A small autoregressive pixel model, trained from scratch.
Model: 4.9M parameters, 20-pixel images, arch transformer_decoder, width 192, layers 10, norm layernorm, activation swiglu.
Data: 195000 training examples, 6.4 epochs.
Rows from block 5, named by matrix and row number. Rows with one number belong to one attention dimension. Each number is 200 + 20 x the weight over its row's rms, rounded and kept within 0 to 999. All counts start at 0. After the name is the row's rms in percent of the matrix's.
# v: attention value (model.blocks.5.attn.v.weight, 192x192), inputs 96-191
# proj: attention output (model.blocks.5.attn.proj.weight, 192x192, transposed), outputs 96-191
v.88,108,216,193,235,197,219,173,177,211,215,207,157,190,206,204,220,243,241,209,191,210,192,157,176,220,202,177,225,193,219,192,190,201,174,214,182,198,188,193,184,184,204,208,209,191,185,199,226,208,189,199,167,194,222,236,224,178,178,181,179,211,172,189,205,182,190,228,175,213,193,206,194,197,196,227,203,204,166,188,199,187,215,221,205,226,185,199,202,180,194,205,220,224,168,191,190,149
v.89,111,204,195,215,182,194,202,170,181,224,197,175,255,194,221,194,208,185,231,204,212,251,213,182,213,190,172,205,207,220,208,203,192,183,213,215,199,181,218,213,190,193,188,217,175,202,211,162,218,177,211,198,187,201,197,241,197,190,199,246,217,211,180,184,189,180,174,216,168,189,207,184,216,224,166,195,167,209,218,212,231,203,218,192,185,205,188,209,194,177,191,200,225,187,194,226,192
v.90,110,180,192,227,203,197,217,177,193,217,185,191,180,196,212,196,205,202,220,205,246,194,187,183,195,186,191,234,179,174,223,203,183,198,207,220,226,213,194,196,150,199,171,216,182,168,225,196,204,170,184,187,233,208,216,179,206,224,202,204,212,196,219,172,216,219,195,190,155,204,221,210,186,216,232,204,215,208,205,148,227,207,211,190,237,193,209,202,207,179,204,232,167,234,183,220,173
v.91,106,199,191,201,229,190,200,192,204,200,173,215,238,209,206,206,199,208,190,224,187,209,208,217,202,224,205,206,196,174,232,203,172,204,240,214,224,225,228,220,204,250,196,207,198,217,184,175,192,201,175,177,219,174,214,212,207,197,215,217,179,203,209,192,194,197,196,151,182,209,247,187,197,166,188,231,203,185,255,231,196,196,210,205,174,195,184,211,195,159,185,165,218,185,201,205,181
v.92,108,193,208,210,218,206,171,186,197,199,173,192,165,165,180,191,186,217,213,168,190,199,186,195,187,208,206,216,216,237,177,207,194,164,240,194,200,213,203,218,210,208,221,184,191,207,192,195,235,218,165,223,210,232,227,222,166,177,222,190,213,229,200,197,216,239,211,215,247,224,215,183,190,215,242,176,195,208,217,175,230,166,200,201,214,189,161,164,180,187,217,199,206,183,252,182,201
v.93,099,209,157,193,217,191,204,187,197,187,222,233,199,231,224,214,182,196,215,176,182,210,213,186,207,219,168,227,200,206,220,208,200,225,185,222,213,182,191,219,165,229,201,211,220,199,218,228,204,189,199,227,242,223,181,208,206,211,189,231,164,196,162,165,194,195,207,184,224,207,174,187,227,194,193,194,268,191,213,190,226,182,185,179,211,208,199,198,259,180,232,228,183,186,142,194,204
v.94,109,203,157,193,205,193,205,223,176,192,247,218,214,191,196,186,251,178,214,194,242,196,200,182,182,171,148,188,176,196,196,214,199,224,212,239,222,206,178,218,198,227,187,213,192,199,191,202,221,205,228,217,197,196,206,216,241,181,228,217,183,175,162,205,201,214,215,192,147,195,214,213,207,217,194,211,216,202,220,164,216,241,200,215,218,204,174,222,214,239,206,202,207,181,174,212,203
v.95,108,197,226,189,175,205,164,196,193,179,208,183,245,175,213,193,211,204,198,207,204,205,193,191,204,218,222,211,228,194,241,194,185,187,207,232,217,181,194,233,197,207,176,205,202,196,204,189,210,158,227,235,217,162,220,224,190,166,195,213,186,205,175,219,196,153,168,199,192,219,198,192,186,212,203,250,200,209,190,222,186,215,218,209,175,203,226,211,189,177,231,198,166,176,199,226,169
v.96,113,185,220,191,190,177,200,187,168,202,216,195,205,207,193,201,168,192,216,219,199,201,197,209,170,228,212,251,174,185,199,171,205,201,204,205,200,170,176,228,164,184,183,203,182,162,197,202,190,194,173,181,226,193,196,230,221,223,223,177,193,198,217,187,200,196,194,185,188,165,197,194,203,217,182,212,202,218,247,227,187,225,207,217,210,191,206,203,230,182,207,240,194,231,188,202,189
v.97,108,197,159,202,191,167,217,220,199,187,211,193,217,182,191,188,212,163,223,201,158,183,190,252,172,203,216,176,227,207,219,198,197,207,211,175,179,177,258,203,197,204,205,233,191,222,197,204,187,202,191,197,210,234,240,185,222,180,179,195,222,218,213,177,210,225,178,209,163,215,215,210,196,178,219,217,197,229,193,174,203,172,230,229,221,246,207,204,202,179,198,179,171,199,198,182,218
v.98,110,221,160,183,228,228,174,220,160,201,223,248,205,194,234,159,221,198,181,216,220,196,204,191,203,191,204,221,220,177,209,198,149,183,210,192,194,161,214,171,183,196,188,196,240,246,211,164,214,189,199,157,164,226,171,197,184,198,218,198,197,233,204,195,225,225,196,199,190,191,216,229,199,173,189,208,232,217,221,170,214,220,189,216,196,169,193,192,192,188,193,187,213,223,222,196,205
v.99,106,206,178,228,150,167,191,190,189,203,243,186,231,219,197,222,220,223,220,192,197,198,201,233,189,201,233,227,219,196,208,213,200,159,211,204,201,212,236,177,195,183,168,217,220,170,219,186,193,191,192,203,233,213,205,222,182,169,201,208,170,215,207,203,168,210,198,209,187,238,202,211,174,210,216,193,173,236,191,162,189,190,189,188,216,220,198,186,189,209,242,194,204,205,171,180,202
v.100,108,186,228,207,172,212,172,175,159,186,197,184,203,210,186,230,213,211,206,206,196,206,177,236,175,205,168,183,190,197,225,209,255,213,208,220,210,205,213,192,201,217,174,196,218,179,220,205,221,195,224,200,206,188,205,182,169,203,176,233,202,213,191,176,229,176,214,185,224,165,194,223,217,196,198,188,229,178,231,196,183,195,192,175,205,166,173,236,231,223,189,187,208,203,195,216,212
v.101,108,222,187,175,201,241,222,188,195,207,231,210,216,213,185,211,170,187,187,210,214,198,184,166,177,228,162,229,239,201,229,195,193,202,187,226,191,211,174,202,209,214,176,183,201,178,171,241,211,217,226,222,212,205,174,200,187,206,170,160,222,194,218,204,224,192,185,180,217,180,187,196,201,168,192,191,188,226,208,215,249,200,227,245,236,171,186,195,144,215,204,193,204,181,195,201,221
v.102,105,204,172,202,224,223,137,206,185,193,187,213,213,194,206,212,205,214,185,214,217,201,195,257,219,218,196,170,207,211,204,220,190,209,160,195,209,180,176,196,181,196,187,211,231,203,211,211,227,211,225,192,225,188,195,175,160,231,197,218,179,198,221,207,227,184,200,191,193,192,186,222,182,150,188,189,215,217,189,180,189,176,194,170,190,215,191,224,194,211,210,202,203,187,215,173,173
v.103,092,130,186,199,226,201,215,172,228,199,177,178,185,214,238,210,219,198,193,199,185,241,197,177,217,224,211,191,164,199,175,192,177,209,202,226,208,181,230,201,213,227,169,216,197,188,205,192,242,212,195,187,232,215,181,252,208,200,223,196,187,195,189,199,175,197,221,191,204,211,202,217,198,194,196,219,204,163,184,217,189,191,214,219,214,186,194,179,223,218,192,188,187,198,165,193,193
v.104,103,214,192,228,207,158,204,183,208,224,224,211,212,220,206,186,193,215,203,225,196,192,212,200,214,202,233,206,216,249,236,213,196,203,202,212,189,173,219,197,186,222,189,159,227,204,214,198,213,185,201,188,175,181,237,193,183,190,213,194,220,173,186,210,200,221,202,190,172,212,202,224,201,210,204,212,205,162,218,196,213,194,204,212,184,194,196,225,217,188,186,171,200,190,193,230,200
v.105,102,191,166,189,197,193,216,226,189,184,229,189,183,203,208,196,212,203,186,194,200,215,204,244,224,186,185,207,211,219,232,219,185,218,179,238,193,198,205,165,209,178,194,239,176,212,169,228,182,219,173,230,189,203,185,205,236,203,207,222,198,176,221,228,205,202,208,198,225,179,194,178,171,202,186,182,199,162,206,183,187,190,193,176,178,174,221,148,177,179,199,191,160,179,181,196,221
v.106,104,197,178,242,208,212,207,214,210,197,209,199,190,216,176,197,183,202,211,197,223,238,206,215,178,189,197,224,215,215,194,186,185,203,200,183,214,187,155,196,201,195,219,252,178,184,192,185,222,215,207,206,162,207,199,205,199,198,190,230,161,178,207,198,188,201,184,199,187,223,191,219,219,216,197,222,183,170,221,236,182,172,204,169,229,225,233,218,216,190,215,224,199,173,165,222,210
v.107,114,218,184,179,169,234,208,213,234,204,207,208,183,202,239,213,199,210,167,199,163,216,154,173,221,165,192,217,173,191,223,200,193,185,214,220,197,227,187,185,173,175,218,164,223,205,194,189,237,194,217,176,198,200,186,214,243,219,195,178,222,189,228,186,193,220,229,226,233,189,198,181,211,195,233,193,207,200,189,184,209,199,209,228,205,223,193,188,186,222,162,172,156,206,184,179,174
v.108,105,202,210,199,194,200,210,181,197,190,200,195,176,211,192,196,209,206,187,202,155,233,162,215,221,200,202,214,202,207,241,210,224,207,251,190,189,222,204,211,189,169,224,207,150,197,239,274,189,184,187,217,192,218,200,201,192,193,205,193,207,194,180,205,192,215,194,197,200,222,197,176,215,205,239,182,186,194,183,237,206,221,161,175,201,208,179,187,197,216,199,210,180,210,176,244,208
v.109,098,224,215,204,196,199,181,224,194,173,187,200,216,203,209,205,201,187,161,171,221,188,238,227,209,199,212,192,204,176,201,209,215,215,175,199,205,185,209,245,234,208,231,189,177,208,194,204,154,196,182,203,201,194,218,224,206,225,214,184,188,196,234,162,218,186,153,200,185,193,233,178,172,204,214,205,223,220,241,175,204,193,219,203,192,204,232,219,185,195,187,242,209,230,209,218,183
v.110,116,173,168,184,221,199,216,197,254,183,174,187,201,204,195,219,200,189,189,193,159,228,181,235,214,170,211,220,200,223,193,210,207,199,206,196,211,210,167,188,191,229,224,234,226,217,212,197,207,194,162,171,229,207,219,201,177,194,202,178,155,216,212,199,168,198,198,205,235,225,163,209,184,206,198,227,181,192,193,205,195,187,179,192,220,198,188,195,187,215,204,206,213,158,181,223,219
v.111,098,200,211,212,212,215,209,172,201,165,199,169,194,169,222,212,204,179,218,206,212,198,233,202,191,204,187,173,195,211,195,218,185,213,205,155,178,216,227,243,167,211,190,221,212,227,186,192,206,207,194,208,204,228,187,247,206,170,171,228,212,210,198,222,203,183,233,165,193,192,214,180,204,177,197,181,188,213,207,206,233,211,185,218,179,176,207,155,180,191,213,214,189,187,192,224,196
v.112,121,188,174,175,208,213,202,206,194,210,200,202,219,188,230,203,226,211,188,197,169,202,215,186,216,192,177,212,226,185,184,231,160,216,162,229,193,215,182,206,226,204,172,196,195,223,218,237,218,214,154,193,216,192,189,223,223,202,204,208,227,192,197,214,197,171,232,222,201,221,205,206,221,200,187,228,190,191,180,209,161,195,205,232,185,212,190,171,206,181,224,223,184,191,203,219,207
v.113,108,208,228,207,208,200,224,207,213,193,197,153,181,193,228,205,198,165,197,192,187,219,177,185,198,195,168,178,204,195,208,232,209,182,188,208,200,181,171,212,199,213,242,220,212,190,198,234,231,205,193,201,204,223,179,219,213,224,169,193,217,175,191,195,196,186,205,216,216,181,226,194,218,166,211,226,194,208,161,170,210,192,215,207,213,194,236,220,178,204,188,188,213,198,221,232,205
v.114,102,228,212,184,223,218,197,217,217,201,189,218,176,198,188,229,226,199,215,187,192,190,224,240,199,173,181,241,221,196,190,229,223,191,182,235,200,230,188,205,212,210,212,215,214,185,194,185,174,217,207,211,183,195,184,189,156,198,185,218,188,228,188,187,200,185,193,210,208,187,208,176,188,165,196,184,212,188,230,189,193,178,200,230,247,193,248,173,195,171,207,155,220,203,191,171,205
v.115,105,212,164,219,200,184,227,188,188,202,178,215,210,219,195,196,193,163,203,210,161,196,179,204,206,191,218,223,160,243,217,205,169,198,236,191,203,184,206,204,203,189,212,217,174,231,185,194,226,191,215,183,172,200,199,242,192,188,148,202,194,227,152,168,199,168,232,196,176,210,208,182,211,178,211,222,187,202,206,211,203,225,218,190,190,198,250,218,186,168,187,208,198,208,167,220,210
v.116,109,188,206,188,216,216,199,235,210,202,189,197,222,196,232,179,206,189,185,192,220,213,184,170,216,208,170,197,215,205,211,167,197,200,188,192,225,144,216,221,208,212,182,158,186,216,175,194,216,205,181,183,179,188,218,208,160,195,195,220,179,193,211,225,178,221,225,194,173,173,179,185,195,189,201,190,171,193,160,188,220,201,218,199,211,199,208,207,205,196,230,220,195,191,205,211,149
v.117,096,215,182,207,211,195,201,255,184,184,209,194,215,187,197,205,195,207,179,194,192,208,217,171,226,216,178,235,191,199,208,186,177,210,190,227,177,215,182,199,208,197,192,193,203,218,205,193,213,170,265,203,210,191,204,205,191,188,208,207,270,204,169,206,193,211,185,231,204,190,185,165,178,201,216,225,205,230,181,228,199,209,194,191,239,159,226,215,180,230,191,183,192,185,163,184,192
v.118,110,223,188,224,182,184,225,242,180,194,185,206,194,178,216,195,215,221,177,206,168,223,199,213,241,191,215,220,191,180,229,211,158,243,207,203,188,218,196,201,157,172,194,190,201,224,205,217,214,175,233,222,207,218,195,172,182,186,200,204,217,189,166,200,195,228,231,185,220,228,229,206,197,175,227,206,194,208,194,190,181,183,200,198,202,211,191,193,176,233,189,168,166,207,183,229,178
v.119,110,178,215,220,202,223,221,211,205,195,189,200,220,206,162,210,215,194,210,211,199,173,178,193,166,222,170,223,196,187,192,156,189,196,199,188,218,182,192,201,166,191,206,202,193,151,200,188,222,177,210,190,244,213,195,219,168,245,210,168,220,222,218,212,182,222,172,229,201,158,202,215,209,217,202,209,217,181,198,216,237,174,174,196,209,221,199,204,208,203,172,199,205,223,192,187,212
v.120,109,191,199,235,231,186,203,195,181,209,192,202,192,198,182,191,131,196,195,166,212,219,195,209,193,184,194,237,181,218,200,175,204,216,203,210,175,214,201,204,176,174,191,238,209,225,172,185,205,179,222,200,174,220,250,217,209,208,184,212,192,200,211,197,200,169,196,179,168,205,190,213,183,203,172,223,172,195,225,219,161,185,243,224,187,245,202,213,216,215,192,181,193,176,199,219,209
v.121,098,165,207,234,191,224,161,211,205,214,159,177,192,191,189,206,194,182,190,201,190,182,241,219,210,167,232,210,194,211,191,179,234,246,212,214,180,230,182,221,175,196,228,211,217,228,224,186,221,202,177,191,169,173,184,197,213,234,180,203,182,212,192,194,173,191,211,212,204,201,213,173,225,197,228,185,204,175,215,193,187,229,187,164,219,179,171,230,189,204,182,202,177,195,213,217,212
v.122,097,187,167,186,229,181,229,195,214,185,214,222,153,213,189,216,220,191,215,202,195,205,224,189,220,201,180,197,202,207,235,210,177,241,189,197,205,192,204,191,203,170,211,197,194,179,196,214,212,216,182,240,220,191,178,201,201,201,225,247,217,191,196,215,200,226,225,214,196,202,223,177,200,195,196,181,209,175,197,178,240,152,189,184,195,211,192,182,194,178,212,164,225,194,212,178,208
v.123,098,195,212,246,201,229,199,201,214,232,195,198,185,198,183,213,200,219,188,228,200,215,206,190,211,171,210,222,168,227,215,203,221,189,185,216,169,217,191,206,217,215,183,163,202,199,207,252,227,211,191,203,223,207,179,250,180,197,200,184,203,195,191,218,200,184,220,215,180,168,182,214,221,207,211,189,203,208,193,210,211,192,193,192,213,160,230,175,203,212,180,241,216,209,181,192,217
proj.88,104,209,195,198,223,169,213,209,191,204,192,202,199,192,201,158,170,194,171,192,173,191,248,172,197,205,229,156,192,202,200,232,201,207,175,213,187,215,217,218,195,208,201,199,181,202,220,190,192,221,193,220,225,190,172,188,188,250,218,172,215,212,213,194,202,178,211,214,225,199,198,191,219,227,151,196,213,214,190,221,185,205,210,230,182,235,214,210,240,182,215,179,165,244,183,204,193
proj.89,101,226,200,186,178,185,190,191,212,161,198,206,191,186,185,194,167,213,153,225,170,188,190,207,195,240,217,184,191,165,190,205,181,191,176,220,169,225,208,216,176,202,201,189,171,211,192,214,233,238,227,199,188,205,199,188,190,174,194,177,205,200,184,241,180,211,202,215,202,179,172,187,190,215,251,219,197,208,198,188,176,193,189,185,237,210,216,163,203,207,208,210,147,206,250,235,188
proj.90,106,249,183,180,189,193,174,211,212,205,197,193,210,183,229,185,214,166,217,189,174,235,222,244,219,176,211,218,212,210,180,203,183,205,189,167,192,157,206,216,199,241,228,185,240,201,166,235,186,231,203,220,178,190,168,204,184,181,200,161,216,182,197,219,195,190,204,182,225,186,184,192,207,178,188,224,163,208,223,216,190,228,191,224,195,172,218,171,182,233,163,177,234,183,237,175,200
proj.91,102,185,245,201,158,209,188,233,202,193,220,216,170,229,203,208,201,192,222,213,203,215,184,161,225,179,178,175,178,182,186,207,236,191,184,154,155,177,190,207,182,179,176,231,206,183,218,202,224,210,223,200,196,233,181,219,171,178,181,220,207,202,202,184,197,189,192,231,183,180,197,190,222,230,224,177,206,223,188,182,208,207,197,178,234,230,221,186,205,234,222,210,186,209,200,231,209
proj.92,102,185,172,198,209,172,220,211,202,169,229,208,191,219,213,226,222,184,216,208,205,188,227,192,192,200,194,220,178,168,210,182,221,239,171,202,195,196,231,196,212,197,184,208,204,205,204,205,183,176,208,170,185,171,211,179,178,239,170,187,234,191,174,227,201,184,193,218,179,165,171,209,205,171,198,191,224,178,208,245,179,205,243,220,205,182,220,215,240,225,193,174,220,216,172,206,192
proj.93,101,193,218,215,195,191,215,182,207,211,145,166,205,196,222,186,227,202,174,214,197,238,229,168,190,160,182,167,184,195,198,187,207,188,204,182,211,194,195,206,198,215,232,203,190,187,194,222,193,208,195,166,181,193,196,216,186,178,220,206,229,224,219,172,215,230,184,195,187,212,207,200,210,227,189,200,142,175,177,190,167,202,210,187,196,227,154,188,189,226,180,190,171,194,224,214,214
proj.94,101,195,243,232,199,203,193,200,226,206,196,197,182,223,217,208,183,208,205,222,178,228,178,189,234,168,213,211,210,181,194,202,158,184,195,177,192,183,198,227,189,223,215,154,180,193,205,218,201,199,155,193,198,199,184,181,163,238,194,198,212,201,239,197,210,209,178,215,227,178,217,216,174,226,182,220,215,213,190,219,195,180,168,182,168,184,214,169,175,175,193,212,167,212,215,216,163
proj.95,109,189,132,195,188,202,196,201,185,200,199,196,203,214,208,193,157,191,182,190,210,184,198,159,197,208,182,216,196,202,173,153,181,198,221,181,180,189,195,199,223,225,191,169,188,210,171,200,193,239,198,164,177,211,185,217,209,195,192,202,217,193,244,220,188,217,207,188,233,187,201,220,232,232,227,180,197,195,186,212,187,200,182,189,234,199,226,170,232,185,192,215,227,235,205,183,216
proj.96,116,222,179,217,235,205,191,182,221,186,221,207,205,224,210,182,161,220,177,178,224,198,211,199,183,206,174,169,217,223,181,225,162,225,192,213,203,194,228,215,214,187,237,198,222,171,223,195,206,180,176,221,197,230,189,190,179,202,204,178,190,217,200,212,218,214,177,200,178,233,211,183,203,209,223,179,231,179,153,203,219,203,192,205,182,192,224,190,224,165,209,189,192,187,184,209,202
proj.97,108,201,222,176,178,222,190,193,200,209,222,242,173,192,227,159,250,215,167,194,175,195,158,194,206,193,183,178,173,182,185,191,202,187,167,199,189,176,165,215,196,214,212,199,230,205,191,180,197,182,231,231,182,173,193,216,209,193,205,177,204,185,200,222,207,221,227,226,217,190,174,201,196,188,209,193,206,228,186,240,221,193,195,221,154,216,163,182,159,248,198,177,181,222,194,213,213
proj.98,111,185,213,207,203,164,237,190,195,195,209,192,206,183,205,213,210,178,208,181,192,217,223,161,194,208,174,208,175,218,204,192,184,182,230,214,219,194,183,207,195,203,222,181,158,180,213,179,199,211,208,191,243,185,240,199,208,194,185,211,207,203,163,229,213,181,227,207,187,204,206,182,220,168,203,198,183,158,209,191,211,190,190,180,189,192,172,247,211,207,214,228,215,166,189,218,196
proj.99,108,182,236,207,218,184,173,213,197,219,201,210,176,180,225,175,211,205,181,213,197,211,212,177,198,186,203,175,236,217,198,209,215,228,203,218,189,207,188,232,222,202,183,192,194,235,205,201,212,174,234,190,176,171,206,202,206,192,234,239,192,183,204,222,151,201,231,209,206,176,234,211,234,169,197,213,173,181,183,226,195,229,218,200,190,194,234,205,175,213,215,158,193,193,203,186,186
proj.100,116,182,181,210,181,218,184,248,194,206,204,157,198,188,211,174,186,193,162,208,206,190,204,163,228,178,214,194,216,232,185,227,187,213,236,221,188,211,194,216,197,190,190,197,194,184,198,192,205,241,184,203,225,202,232,216,214,200,222,160,197,168,199,189,182,184,165,176,197,194,211,174,150,229,208,183,202,211,193,183,205,170,210,229,230,179,208,199,226,206,168,235,176,198,173,188,203
proj.101,116,214,200,229,203,215,185,167,214,194,152,219,213,230,188,210,211,222,222,198,199,192,206,180,200,211,185,187,181,198,221,195,197,187,213,188,184,191,212,225,183,196,239,189,203,209,213,224,216,210,193,207,216,184,175,161,219,201,209,175,216,202,204,221,216,196,162,185,194,222,220,204,202,220,178,180,195,172,229,196,166,197,202,240,204,212,237,176,194,196,194,227,213,178,166,177,206
proj.102,111,170,163,177,210,231,187,217,198,196,194,169,165,165,181,205,198,180,193,173,205,206,217,172,159,200,184,165,183,238,183,215,193,194,217,230,178,193,217,209,177,187,206,185,182,172,206,215,186,208,226,198,191,235,183,225,227,211,200,163,201,215,178,169,236,179,173,197,186,234,203,183,197,205,189,212,191,202,244,202,200,211,207,170,215,181,231,194,195,233,211,223,207,188,210,189,236
proj.103,101,230,219,204,204,176,172,193,217,200,232,207,166,189,205,210,159,216,201,190,234,176,193,218,199,208,180,184,196,233,205,173,226,204,170,172,207,228,198,216,200,226,220,177,190,200,179,201,168,204,217,213,183,201,186,216,148,197,184,196,177,208,235,208,215,196,180,191,174,211,195,196,192,194,204,181,177,206,197,186,199,233,187,160,186,204,230,208,153,207,213,211,213,202,216,188,202
proj.104,111,207,212,176,212,201,201,182,181,189,215,215,224,195,215,150,182,172,206,199,174,191,216,184,215,202,173,230,190,218,196,213,216,180,189,198,243,222,191,224,198,170,195,213,176,210,224,202,221,187,203,192,207,232,200,197,191,194,220,183,226,215,219,192,190,212,245,197,204,168,221,180,216,229,187,191,207,228,193,225,152,220,202,178,199,189,180,224,221,197,194,212,206,185,209,199,196
proj.105,101,207,207,193,204,212,188,208,196,227,192,197,233,221,176,235,219,204,218,184,232,230,173,177,173,183,158,143,192,209,154,193,184,172,219,191,172,197,213,208,199,202,225,197,214,211,178,185,171,212,264,227,212,173,148,205,200,164,215,205,186,205,220,217,182,232,202,180,189,208,192,219,233,195,208,192,174,207,173,169,194,208,210,196,207,217,213,198,176,224,194,194,210,216,224,199,224
proj.106,108,224,201,217,216,193,205,198,242,189,199,195,240,167,214,182,208,214,167,197,201,203,184,175,182,222,203,200,192,193,239,193,201,210,154,220,183,199,225,229,206,184,230,193,242,245,214,204,191,192,188,199,208,207,184,235,210,171,222,164,220,231,185,221,212,196,200,163,218,185,206,186,214,221,191,186,217,245,245,172,241,199,211,178,191,199,187,198,206,206,224,215,165,198,216,194,199
proj.107,116,162,212,187,205,178,169,195,150,202,203,214,162,200,168,215,201,227,239,219,201,179,230,208,184,219,215,175,215,204,183,245,191,212,186,198,225,186,178,206,189,237,183,196,215,188,192,209,206,229,234,186,233,169,222,204,153,197,169,195,198,195,188,192,250,217,171,199,192,187,196,186,222,187,196,188,175,183,178,197,199,191,196,215,204,174,204,167,201,188,182,221,273,206,209,207,212
proj.108,112,231,184,160,189,205,188,175,193,209,178,209,215,225,207,221,192,198,212,227,182,231,199,230,217,222,232,202,221,212,181,176,198,169,148,200,199,172,176,213,215,177,200,166,224,227,161,187,163,235,180,212,233,191,227,193,207,210,201,184,206,173,209,189,142,233,220,177,234,155,225,215,187,200,166,197,223,231,189,199,210,177,197,225,171,220,202,209,188,195,184,225,178,192,152,196,219
proj.109,102,205,218,214,235,201,223,195,182,167,164,168,204,233,183,198,200,213,202,235,194,212,179,212,216,205,149,214,152,234,210,184,179,232,194,194,171,218,209,217,190,178,196,198,181,188,218,207,172,163,186,206,188,219,200,179,210,202,207,215,188,192,158,194,204,167,232,210,228,204,187,230,170,191,174,191,199,214,202,198,223,214,205,186,189,179,191,207,217,212,237,176,209,202,194,212,174
proj.110,116,207,207,185,169,184,236,222,191,203,214,221,209,187,163,181,194,199,224,194,195,208,178,196,192,183,230,233,206,189,196,183,183,199,212,181,248,185,195,195,213,196,172,163,192,255,196,204,217,202,209,215,180,172,198,223,216,203,188,212,224,198,210,170,211,188,197,215,206,182,184,199,175,214,172,189,202,236,199,172,163,226,199,184,172,220,179,193,163,209,205,212,194,204,189,204,245
proj.111,100,189,206,176,206,205,217,182,232,231,205,196,196,209,215,222,180,241,221,180,205,219,197,201,187,165,212,195,219,176,190,215,173,163,215,177,237,211,210,201,195,179,221,208,189,177,193,172,215,225,213,212,233,184,226,200,205,229,217,202,150,173,193,200,197,157,193,196,223,180,189,189,192,186,246,242,171,207,211,217,188,227,217,205,181,184,195,222,200,249,177,214,218,225,176,190,202
proj.112,131,233,205,206,181,193,208,182,211,213,194,210,199,223,177,242,193,199,193,181,191,189,174,204,169,224,230,208,169,201,189,160,233,146,217,163,199,200,181,225,211,229,210,181,196,200,196,191,154,208,231,176,192,192,164,204,180,188,192,201,191,169,227,177,198,233,176,183,229,167,211,230,195,153,228,197,185,193,234,233,182,198,229,203,206,203,227,225,200,212,206,177,201,237,204,200,171
proj.113,115,180,209,173,157,214,236,185,183,214,198,193,211,193,197,210,190,216,203,182,186,183,204,186,218,187,233,181,207,194,174,196,179,180,213,196,218,165,220,209,187,207,193,195,212,213,200,184,179,186,181,193,230,224,185,207,206,225,185,199,168,202,212,164,228,182,198,197,190,169,173,227,188,172,214,182,216,193,240,193,192,227,186,198,216,158,212,185,158,198,173,200,210,222,219,177,183
proj.114,106,179,209,233,235,174,214,232,181,195,193,189,224,211,220,197,202,215,213,192,219,206,204,202,178,188,205,181,209,179,208,204,187,223,222,210,232,190,189,180,212,211,188,220,205,170,191,210,214,219,216,167,171,201,191,192,230,154,192,193,213,192,202,217,206,202,168,176,222,211,207,194,185,211,167,228,196,222,188,171,240,201,223,204,208,217,173,218,195,216,176,189,200,219,198,207,227
proj.115,111,214,177,186,230,185,212,185,200,182,207,215,235,210,203,184,184,212,184,222,231,226,197,207,191,179,174,197,231,192,191,212,191,180,198,165,222,170,198,240,235,189,229,219,207,194,210,218,165,200,190,192,221,171,243,233,180,228,225,227,177,181,196,202,203,224,241,197,178,196,210,217,189,175,190,201,174,188,191,173,233,213,184,207,201,180,175,223,173,184,224,172,219,220,262,183,226
proj.116,114,203,197,188,193,204,186,178,184,196,206,193,189,202,213,228,209,209,198,201,198,217,196,203,185,211,193,218,164,221,210,167,188,205,176,180,188,210,180,182,201,185,218,241,213,157,207,199,183,171,234,192,180,224,189,205,173,196,188,200,232,161,182,152,224,199,217,184,216,194,217,180,192,192,208,173,198,210,229,211,139,207,187,220,190,211,213,230,172,207,212,176,200,182,207,194,199
proj.117,104,208,216,201,184,193,177,217,203,198,206,218,225,198,231,240,202,193,190,229,183,179,192,198,199,211,205,166,211,165,243,202,187,200,215,201,199,215,195,203,191,224,170,188,194,154,215,187,175,223,168,174,197,196,206,180,171,192,203,235,199,211,185,204,180,233,229,169,185,199,182,237,209,195,186,180,180,191,209,209,178,230,202,206,206,211,161,188,190,200,210,205,195,219,203,194,180
proj.118,118,191,178,210,193,199,170,211,206,211,236,205,212,193,205,248,213,205,222,212,178,186,190,215,196,216,207,199,191,201,183,194,226,152,205,169,218,199,162,192,185,220,162,193,223,189,183,183,175,213,174,198,192,180,197,185,196,187,216,225,204,196,216,200,161,190,215,199,177,177,183,198,234,191,198,214,208,223,173,192,240,221,199,231,215,171,202,198,222,203,188,181,181,189,207,170,215
proj.119,118,191,218,181,190,210,164,186,210,207,201,181,179,184,216,180,190,188,187,230,229,201,207,201,195,223,195,191,189,212,232,238,169,239,189,227,216,216,219,186,234,227,175,185,199,208,197,193,202,216,176,192,187,205,212,186,178,172,207,198,232,246,159,186,189,193,220,184,178,233,193,177,192,214,217,190,199,210,183,185,208,174,217,237,211,183,186,196,169,208,213,203,213,216,200,187,207
proj.120,111,182,229,212,218,172,220,227,235,187,223,175,235,218,217,182,238,209,194,225,176,168,189,181,187,197,198,212,223,172,181,217,199,208,154,187,211,182,212,239,239,239,219,218,217,190,199,187,207,205,199,211,197,220,147,221,203,200,180,220,187,211,216,213,214,237,210,207,160,236,174,217,195,202,179,216,213,192,213,197,206,232,223,193,163,208,229,207,178,210,189,191,214,190,203,224,207
proj.121,108,226,187,202,170,196,224,224,213,188,242,211,202,196,215,228,195,183,189,217,224,245,188,198,178,193,234,194,223,213,181,256,197,195,189,189,195,197,188,212,200,195,188,206,185,197,228,211,193,190,208,199,234,186,198,208,170,209,198,197,201,220,183,193,201,215,192,182,208,181,152,215,206,225,154,209,223,219,183,228,212,196,204,190,193,188,177,184,232,182,193,186,181,212,206,210,241
proj.122,097,204,187,207,189,232,181,171,191,203,200,212,195,206,214,179,197,204,257,187,183,192,222,209,169,208,221,175,180,219,218,203,213,166,196,186,212,187,200,186,188,201,213,246,210,194,179,225,174,185,222,165,218,179,172,164,197,189,205,177,201,175,214,185,194,204,209,191,193,182,204,222,232,225,236,229,206,216,184,196,158,199,184,212,204,201,205,231,167,198,222,204,215,215,240,206,215
proj.123,104,180,194,198,190,224,167,163,183,182,200,176,184,200,209,210,170,195,208,219,204,188,237,198,188,213,222,191,245,194,186,196,205,170,212,194,226,212,165,247,222,187,197,182,183,201,226,188,197,182,216,204,213,173,214,197,211,218,173,221,216,181,164,170,201,192,216,201,193,219,203,217,202,203,215,177,214,191,214,215,196,199,224,166,213,231,232,211,208,202,230,180,212,231,165,219,197